config = dict(
    win_length=512,
    mlp_ratio=2,
    adamw_lr_other_params=0.0016,
    final_lr_fraction=0,
)
Rows from block 3 of a small sound classifier, named by matrix and row number. Rows with one number belong to one neuron. Each number is 128 + 32 x the weight over its row's rms, rounded and kept within 0 to 255. All counts start at 0. Numbers have three digits each. After the name is the row's rms in percent of the matrix's.
Before each neuron's rows are labels from the 100 clips, of 14848, where the neuron reaches its highest value: "responds to" is what is common among them. Only what is clearly more common there than usual is listed. The data: chords played on synthesised instruments.
# fc1: MLP up (model.blocks.3.mlp.fc1.weight, 512x256), inputs 0-127
# fc2: MLP down (model.blocks.3.mlp.fc2.weight, 256x512, transposed), outputs 0-127

responds to: plucked string-like
fc1.92 097:171097098091154128104221170136171185152207057121138104184184095137149165116046100163179109109120150140099123144123134158103138151193036164149136128146156106144147107091202105104120128091188147191155142142123139120129132083140095141107150100128123155095065218132140176146170091121136122100131153152125104225136140131111099114136157101096096078151097138107137124104111116173121182091144
fc2.92 101:124152118144122135138171109088099140184048124147135170208139138089124132090208119156083133098092097124126182120081168096107170118110175147132077101095140147089120174162174118165190107081184123112119105130183158151168073166183166159107122125113156174140117136110144164182106109131136147178183060179137121133152169113169147073145149170127143131104134115126115169142116175142137124109090

responds to: plucked string-like
fc1.263 094:192170119135179086149140111100112046143135159180114173127154141119154114128127091117112170194108112136084141120090123123098134128095149149056082157111073157135144160162093118062117143091116147179131114153106149135122104141052152092052124157203153086130072133117152110101079154110159123119102099135140122110077128141139153149091162154140144144152177165142084140131164128092178119055148
fc2.263 104:173144142107141121110166173096161058145145123114126118174152091093068083064164153154065134170142074156118102174095063178138111160181113121120118109078127135150173149112140167167140120112122130112159143125098183123156158128149137117159167197156182127174185128149187157165117170146158122126075106129124077104086112129142144080166179079093181109169096123077160159123103100134117125127139

responds to: plucked string-like; mains hum
fc1.125 098:212151183091132147189126079140104127146122139104156176145144124085108100131159130101099133166103110161123132067175140176148091147119151157144084156055120152133151147100042129104142157138100158126093152126094165142131123105143117126102105161129150175112125096158144119154164085106149127110154129130114084127192127160157119160086123150151094162132151079156162091128189091151153099142120
fc2.125 098:125131125129168140138135172149099136100114181127063151149084138169124082131163200082118108063161133127133140143156144142141123131081083090073182053221171140180120112141068139118142143150095106134147173136131153171129116097132116131166173158111098168106115148116143130091080158125187138108136124071127179086141111093062080176108128139142148121173156164130129122126107178127136116119157

responds to: electric piano-like; piano-like
fc1.150 100:121095084122179075090130142129139125114132131145184060110208128144142130167142073183191113138153109176129103108130131097177133138102153149139110184124138196163151131114153087185154166142124161100122152091118139117167138148165122128132091137156118131121123138159161169123117101113102102090079102125130073141119113113097157051147129171184161161187167180071098144133137138063178165125082
fc2.150 097:097141180124117116154130124069130103131142137130104145173137092080140086076125121105136132097154159176120119169113135085184132081138163123158104199178140096163136135165093084159110087095096130058137096164121119096164132115140095184129102121095153139132166135147095095073156112144126129120127070115129158119136149138153119141112160151120092032161129127133157120117120135117134169177113

responds to: plucked string-like
fc1.450 104:114148128135153130125136105062135157118116105180112174126137164076135130101121078117103107065120185135142120127121126100150131126113104133137144089099132124150167110115150114094110142217109153198155130172165153150141195159135116135124191145131168152172090162134093173152171155078202100140092093124119050086103130131121130162116125125163159105098142148099095117050152133175041135145114
fc2.450 102:072159119166111120079141046165162173092120105132118133178103101148170109168127111100102155172124092132085187101131153094082157119084124122158194097125125076125069166068129144120127150168101107174162138152132109149055095131158132162119193138110151141163130132180084160149050143127110176084144081144179086099115165138127078094064129088103122089112145148087153176139177090208098141139168

responds to: electric piano-like; string section-like
fc1.47 097:187132191151101165110081173147198065126124143102113086169111117172127088162166129161136099109047139123157088095101119076141124132099148142105124145143110102132131128107123176147120146103070154111154102101211121093133146177078126144125081100169181156154099093153155137085089084145143138187118111132167118117118136171147162140076110076139135104180137145164127167208157095160149176142128
fc2.47 088:120112061119136075115100096109099141117168082156129107097192135129095109100077097177139185070092103125084175106109105113114083137118126151111129169111151142153113079149109157173101118149180127140151136128113147100106122127175157157123168115151126103101162111153122180103127065136106114178128067125161050095092126093113128082132128137106087141084119119139107153099197147127122141093139

responds to: plucked string-like
fc1.49 097:083120105142142109117073160179098173135138142206158150145072093124139076143135114081143132123162134070111071140159178085147167129138187154095181136105106151175117082108150101128093093104106122113120150098132172149156089149106190141052116130088135151125127043095161211091129089120118112145081146097202147134136116134080114130118149143118130113110089154099124099156067099124127153119134
fc2.49 085:185163114185168205134119163100135108151102171129044154199180133191140127143098172095128104101062098082134167103120124163168175159107164150111116079174123117084113092140100083196120085125099137120089095141138174138145107157102139077114139127117160064098125141119104093087145155108113176153193083104109147131099071164120092172074137142132176172083137137195123150178156147141123151151133

responds to: plucked string-like; text has "noise"
fc1.288 099:120162161110108115142194107124161180157103077047135156181107136167085102146118110145143177101126095144121088048123104138132139146156129112159100118107141108093179162098086124101074146108124146196207114143069145194114098114117076104110158145122126125082101071130103131220123146112122148126174190064130115120134152119113142114160121126156124113071102109101111162161173117141118146058125
fc2.288 100:168115107141109200071052135135075149141140099189131108064107143057111099130103074100091142100129142037182168109178129172070128131147077083145167136168099174180165128019148102143122125147144135151161102119095100169096132131115073109107148104107142094089124150116097152137077129139176137131151112157116115155127139125158135078097146140113110117150139148119129092122115086166067172140158

responds to: electric piano-like
fc1.141 103:136150168160089135121119177075067175116088128209077116099149128144114133129090137148190107123150096143153113123095118122112125126122179157083165168124116134147116082173114066152148163145167123124148116140135137139128169131112162135096136088145098101126163157172145202119178128107082133176120077102123138103168173113128138088123137149207146111101178199106181118141110166106138143098126
fc2.141 095:189148095158129139125172176089071080131103100138119104102198145133114150184169146103174151106125155138147126135170138134103143126107156141080130173127110133119076088163191104125127090161122114143096154109146110183161138098149088137147194204133137104128170088112177131152160089168128101121065062141147105109130143120141164169150142102161136165127137175151128120091082129130172130107133

responds to: plucked string-like; piano-like
fc1.357 104:160158088163194169175160105109130126128117176103190138154230060157145096140105166105165095161105130114097134099129151073092120190078136097193133112217119105164122204094142155133137141092121117180157104091126161133157173138140104143147115154165038161202152097134161096163164156133191162087120084078129161172085145155103121168170121137136074128118114080130126111098158074160105119097093
fc2.357 102:172138156098135142164118098094099094163049162172098143056164139185152146134117121107125139138117088109166091117120137170152118154177115142129166168138102124166125158120146096106116182127135148175106128125140136130105157147117115034142084113154139120141113177140135193127158102184145139118162121115090164094087122168131154082170096082095160141195153162122212164118128122131117159113148